{
  "arch": "convnext",
  "model": "multi-label audio tagger",
  "dataset": "tunes sung on syllables by a formant synthesiser",
  "train_examples": 39062,
  "gain_aug_db": 10,
  "n_mels": 64,
  "hop_length": 320,
  "input": "log_mel",
  "spec_augment": false,
  "win_length": 512,
  "isotropic": false,
  "norm": "rmsnorm",
  "activation": "gelu",
  "mlp_ratio": 2,
  "inner_norm": false,
  "moe": "soft",
  "num_experts": 8,
  "moe_every": 2,
  "expert_mlp_ratio": 1,
  "slots_per_expert": 1,
  "shared_expert": false,
  "patch_size": [4, 4],
  "conv_stem": false,
  "depths": [3, 6, 3],
  "widths": [96, 192, 384],
  "kernel_size": 5,
  "num_labels": 26,
  "residual_init": "zero_last",
  "optimizer": "ademamix",
  "lr": 0.00075,
  "beta1": 0.85,
  "beta2": 0.98,
  "eps": 1e-10,
  "beta3": 0.999,
  "alpha": 4,
  "grad_clip": 3.0,
  "sam_rho": 0.05,
  "steps": 11400,
  "batch_size": 512,
  "epochs": 149.4,
  "lr_schedule": "wsd",
  "decay_fraction": 0.3,
  "final_lr_fraction": 0,
  "warmup_steps": 1140,
  "weight_decay": 0.5
}
Rows from block 4 of a small multi-label audio tagger, named by matrix and row number. Rows with one number belong to one neuron. Each number is 128 + 32 x the weight over its row's rms, rounded and kept within 0 to 255. All counts start at 0. After the name is the row's rms in percent of the matrix's.
Before each neuron's rows are labels from the 100 clips, of 14848, where the neuron reaches its highest value: "band" is the frequency band that holds the peak; "lies over" is the class under the peak. Only what is clearly more common there than usual is listed. The data: tunes sung on syllables by a formant synthesiser. In brackets: how many of the 100.
# fc1: MLP up (model.blocks.4.mlp.fc1.weight, 384x192), inputs 0-95
# fc2: MLP down (model.blocks.4.mlp.fc2.weight, 192x384, transposed), outputs 0-95

band: 4000 to 8000 Hz (99)
lies over: /e/ (33)
fc1.158 093 [143  90 134 155 140 125 119 100 222 179 138 125 175 172 152  76  99 154 119 205 131 112  94 155  77 135 153 126 117 123 126 111 146 132 102 126 141  84 113 142 126 164 117 136 141 162 125 220 138 136 113 146 140 107 118 140 132 129  91 125 135   0 108 183 115 138  85 108 109 179 104 116 178 223 111 143 144 140 121 163 173 139 113 131 109 122 141 138 121 124 137 142  43  88 154 153]
fc2.158 062 [112 151 131 162  53 117  97 125 116  95 105 127 131 121 131 193 162 151 173  67 159 123 141 133 138 189 137  92 129 163  99 155 126 145 147 111 146 124 116 110 148  93 153 151 144  94  75  53 102 142 124  79 141 127 137 102 147 201 166 117 136 165 126 131 126 139 160 112 168  92 202 143 150 108 138 182 148 124  46 101 152 168 122 120 182 188 135 123 141 113 155 146 103 107 113 115]

band: 4000 to 8000 Hz (70); 250 to 500 Hz (30)
lies over: /u/ (29); /i/ (29)
fc1.181 072 [ 88 129  57 173 145 143 107 146 121  65 133 131  92 139  99 179 122 113 121  97 115 142 152 167 238 134 131 146 131 130 149 115  92 122 132 163 119 147 178 149 178 134 115 168 112 132 137 160 110 159 105 144 167 135 154 129 142 111 115 123 149 116 124 167 150 112 103 145 124 179 108 154 146 176  74 118 188 145 124 137 146  99  76 123 162 113 182 143 110 109 169 128 215 129  99  88]
fc2.181 060 [132 170 142  99 193 184 126 119 137 126 132 160 123 133 185  64 148 117 114 129 186  71 128 131 119 160 159 147 115 112 120 144 141 130 133 137 171 110 100 147 178 115  85 137 161 139 139 200 100 204 165 130  90 140  87 163   0 169 139 111 131 113  82 128 147 137 117 163 176 125 157 139 178 133 136 181 141 173  95 122 165 146 160 141 149 110  71  72 150 108 136 158 142 141 102 114]

band: 500 to 1000 Hz (99)
lies over: /u/ (39); /ɑ/ (36)
fc1.343 075 [146  91 114 119 126 102 127 142 122 183 130 122 186 130 140 130 113 102 139  49 136 135 138 167 219 103 147 149 112  75 134 155 155 147 160 120 125 166 137  74 140  85 134 193  82 114 135 121 156  86 124 116  73  94  53 154 107 127 111 113  81 244 138 137 151 135 113 103 131  98 139 127 164 117 228 109  82 106 118 136 130  85 130 148 164 146 110  93 120 144 112 151  91 161 107 146]
fc2.343 078 [115  67 183 110 153 148 103 133 155 147 160 151 141 117 128 118 135 143 140 161 133  87 105 141 146  87 112 148 137 130 127 191 100 113 162 117  65 132 152  42 139 129 135  98 100  76 167  54 104  26 109  71  78  87 162 127 109 118 106 136 189 126 143  94 203  98 125 165 201 103 172 127 148 153 114 132 136 151 100 115  98 103 115  74 125 128 172 159 139 149 108 137  89  94 136 126]

band: 0 to 250 Hz (56)
lies over: /e/ (40)
fc1.381 073 [120 116 100  32 134 139  88 149 156 109 128 109 136 171  34 142 117 160 127  83 138 105  99 139  29  98 125 167 130 210  48  75 115  99  85 150 104 141 119 110 139 147 124 178 107 155  97 126 197 134  86 136 137 134 145 109 128  86 159 130  96  98 176 149 123  99 116 106 159  85 152 115 243  96 162 183 100 144 153 139 117  96  92 196 141 126 120 133 136 119  76  99 115 138 107 116]
fc2.381 042 [118 177 126 101 153 120 164 109  94 156 133 109 152 160 132 140 200  86  82  85 152 147 114 142 166  95 119 196 108 155 157  98 132 127 113 100 165 130 181  85 118 129 106 125 128  95 118 185 159 176 185  84 134  80 138 117 116 149 122 112  58 113 144  84 109 117 135  73 129  92  46 131  99 125  93 138  82 151 140 136  83 133 113 123 143 123 184 137 133 108 148 133 174 179  86 116]

band: 500 to 1000 Hz (85)
lies over: /ɑ/ (28)
fc1.269 091 [158 120 146 191 103 159 139 150 131 154 157 142  82 115 171  97 105 111  85 133 114 115 143 113 206 110 151 110 150 121 124 147 143 177 178 129 163  84 128  69 142 139 118  93 147 156 182   0  83 152 165 138 122 149 125 159 108 150 105 142 119 167 149 136 155 131 122  98 117 136 155 173 138 107 165 144  92 142 101 104 111 146  95 108 126 153 143  69 145 116 178 161  80 142 129 200]
fc2.269 107 [121 168 101 140  89 107  92  74 118 110 157  94 115 105 109 166 191 128 185 185 182 120 122  96 117 196 159 148 125 136 143 159 127 134 133 146  84 131 118 135 168 131 132 104 108 143 116  89  97  68 179 136 129 152  75 130 128 231 147 146 171 163 174 121 178  87 102 122 148 112 118 121 108 174 155 116 128 140 121 139 174 169 114  47 176 178 169 122 111 127 134 150 143 116 167 150]

band: 0 to 250 Hz (100)
lies over: /i/ (39)
fc1.349 118 [140 132 124 166 112  92 129 109 121 103 103 255 109  72  64 106 127  96 127 153 108 151 149 122 111 140 114 146 117  74 163 131 128 189 165 116 171 125 125 117  78  99 129 128  61 117 106 108  87 102 165 110 140  99  95 122  84 134 102 105 118  59  99  49 120 118  93 136 131 117 116 116  80  79 148  95 114 101 122  80 113 157 180 145 134 120 130 174  86 119 137 123 102 160 120 117]
fc2.349 101 [104 139  64 105  74 146 107 111 142 133 145 122 112 143 126 191 129 151 126 156 150  98 133 187  93 188 118 170 142 143 101 132 132 149 183 131  99 134  44 152 155 133 113  98 108 124  59  37 107 106 129 155 128 137  69 105 168 212 197 130 121 150 203 111 164  73 140 132 189 145  74 104  56 121  93 138 138 112 101 126 132 136 122 130 161 130  69 155  89 161 112 125 116 132 149 136]

band: 4000 to 8000 Hz (98)
lies over: /i/ (28)
fc1.139 077 [140 134 139 127 126 159 120 147 131 126 142 148  81  96  66 152 137 100 135 205 151 140 111 106  88 158 130 119 109  95 112 115 171 205 120 143 167 107 104  65  61 115 135 102 136 116 125 142  72 154 177 133 105 121  93 158 132  93 155 137 138 191 110 231 152 174 130  76 133 169 159  74 133 118 204 125 156 152  94 190 110 124 102 131 152 106 188 104  97 130 143 146  88 105 134  97]
fc2.139 050 [ 89 132  91  55 120 121 124 114 137 138 137  92 129 114  87  65 157 120 139 126 117 124 115 108 127  68 196 175 148 103 166 162 149 125 128 122 100 112 226  85 151 163  93 152 115 154  97  84 146  85  70  44 140  78 183 139 101 108  93 155 135  90 156  63 212 119 126 139 137 151 131 146  94 100  88  79  96 135  59 101  28 110 104 138 128 114 154 164 133 133  99 125  85 109 114 131]

band: 4000 to 8000 Hz (99)
lies over: /i/ (47); /e/ (31)
fc1.287 092 [112  99 127 132 120 148 159 126  84 142 124 179 137 156 146  92 143 174 160  51 147 143 128 145 220 138  85 142 111 162  86  86 135 171 128 137 153 144 135 113 125 150 111 122 161 133 118  14 100 156 134 144 124 146 135 162 164  83 136  67 152 144 134 173 122 188 112 153 136  93 132 101 191 120  74 142 137 146 116 195 155 125 187 168 128 134  97 121 102 133 115 111  80 143 109 155]
fc2.287 042 [126 118 152  87 178 108 147 161 138  80 130 162 141 149 114 110 165 141  71 170  96 118 112 124  88  88 201 114 180 118 130 127 124  99  86 140 152 102 149 124  91 131 160 105 108 143 164 118 125  60 117 139 164 138 147 117  87  68  76  88 155  87 180 123 113 106 108 109 144 123  89 108  66 128 137 124 100 157 145  94 133 145  93  91  93 129 197 151 168 152 121 169 135  83  88 162]

band: 500 to 1000 Hz (95)
lies over: /o/ (35); /u/ (32)
fc1.201 072 [115 112 122  37  79 130 103 142 103 130 131 143 125 196  55 112 134  78  98 102 137 135 140 100 217 133 124 135 134  84 119 147 162 131 104 129 130 109 103 139  88 142 150  78 123 113 113  97 150 138 155 146 120 107 116 122 172 124 125 118 140 122  88  67 119  89 150  99 159 117 130 117 141  70 222 144 102 138 124  83 134 124 178 116 136 110 141 137 140 113  71 139 145  91 152 197]
fc2.201 048 [131 150 126 160 114 144 119  97 119 146  87  96 100 115  64 193 167  92 190 186 139 137 149 117 117 141 132  99 115  96 145 163  93 138  96 102  88 138  71 163 100 145 131 129  99 148  77  56 131 102 183 129 127 151  95 129 213 206 117 156 141 119 116  95 113 103 152 129 127  98 131 116 166 139 130 114 148 129 133 129 141 126 130  73 169 167 159  92 145 102 152 138 139 136 129 154]

band: 4000 to 8000 Hz (100)
lies over: silence (88)
fc1.290 079 [121  98 109 106 141 135 132 154 181 160 143 114  90 122 107 152 162 124 115 164  80 115  79 160  61 104 122 153 136  81  96  89 113 103 100 170 140 151 109  98 101 103 127 187  89  78 140 179 186 103 122 149  90 103 123 115 142 100 180 143 139 118 140 113 101 132  89 135 116 159 101 110 138 119  81  98 142 145 116 141 123 129 139 170 125 171 109  81 164 135 137 138  84 125 121  53]
fc2.290 037 [129  94 124 108 104 182  51 133 129 146 130 114 122 135 174 163 116 111  90 154 116 126 128 119 138  83 165 104 108  99 140 130 125 144 169  96  77 144 157 116 144 133  88  89 112  89  84  85  92 128 152 201 162 131 106  80 137 191 140 114 179 121 122 154 169  80 112 147 208 105  92 146 118 100  89 115 142 157  97 106 127 134 126 105 146 103 137 144 168 179 154 161 137  97 124 138]

band: 4000 to 8000 Hz (93)
lies over: silence (85)
fc1.185 139 [115 123  85  64 111 123 125 122 151 116 109 142 123 136  96 159 127 143  90  68 112 124 103 127  74 136  90 141 110 129 165 114 107  84 135  98  60 179 132 165 103 138 123 119 120 108 120 197 176 115 117 130 134 105 159 102 157  97 156 128 110  25 136  43 108  89 127 146 135 128 117 143 214 105   0 136 120 133 138 103 150 141 228 130 121 120 164 161 137 115 114 120 142  99 117 118]
fc2.185 131 [107 166 161 130 116 135  87 126 140 109 121  99 130 137 121 133 135 160 132 155 160 186 116  81 100 204 166 143 123 135  98 144 112 157 233 123 108 152 104 113 138 136 175  98 128 121  68 115  96 162 211 133 162 113 110 136  35 228 155 147  99 125 131  93 144 131 147 134 191  97  94 116 122 145 114 147 138 166 144 229 126 121 136  96 160 136 100 188 142 160 109 166 141 126 117 129]

band: 500 to 1000 Hz (97)
lies over: /æ/ (42)
fc1.211 108 [159 140 146 203 115 165 118  89 121 128 115 118 143  94 141 108 103 117  85 238 135 136 127  91 166 114 126  87 162 103 120 180 188 164 152  86 158  87 184 100 136 112 133 173 130 103 178 119 109 132 166 148 143 115  68 150 101 152 148 154 127 180 128 124 148 178 141 109 146 128 197 138  66 148 220 118 121 126 125  99 103 107 132 136 120  90  75  80 180 131 131 164 133 122 147 120]
fc2.211 158 [134 104  50  90 112 111  87 109 150 146 128 123 135 108 138 100 191 143 191 153 115 168 140 170 120 146 167 123  71 137 132 177 139 119 110 143 120 130 165 158 167 163 147 145 111 128  96  81  68  64 101 114 123 112 174 112 105  54 118 109 164 154 198 114 199 107  89 144  77 115  90 128  92 131 102  92  95 131 114 105 115 130 120  56 142 166 124 193  93 123 103  99 118 107 161 118]

band: 4000 to 8000 Hz (91)
lies over: /æ/ (29)
fc1.82 094 [112 174  87 117 157 111 148 140 129 175 108 152 120 176  87 109 122 169 168 111 147 151  77 132 113 110 123 140 106 161  83 101 137 131 131 165 124 154 136  70  97 126 144 117 133 104 133  73 103 110 148 128 103 110 181 141 117 133 122  81 106 129 148 225 160  98 214 102 144 150 138  81 126 138 180 148 135 159 119 137 136 129  62 157 140 139 106 158  66 119  98 109  92 228 136  73]
fc2.82 106 [108 120 119  97 152 140 120 119 107 147 133 145 110 141  78 157 138  98 126 174 132 141 129 152 103 140 130 133 119 116 115  90 151 172 141 114 139 119  74 124 121 134 162 130 155 175  50  91 151 137 146 137 118 124 137 122 151 175 169 123 157  88 168 149 149 118 124 134 162 106 110 143 138 131  87 111 144 153  77 140  28 121 119 122 148 137  77 153  87 103 121 120 107  95 141 127]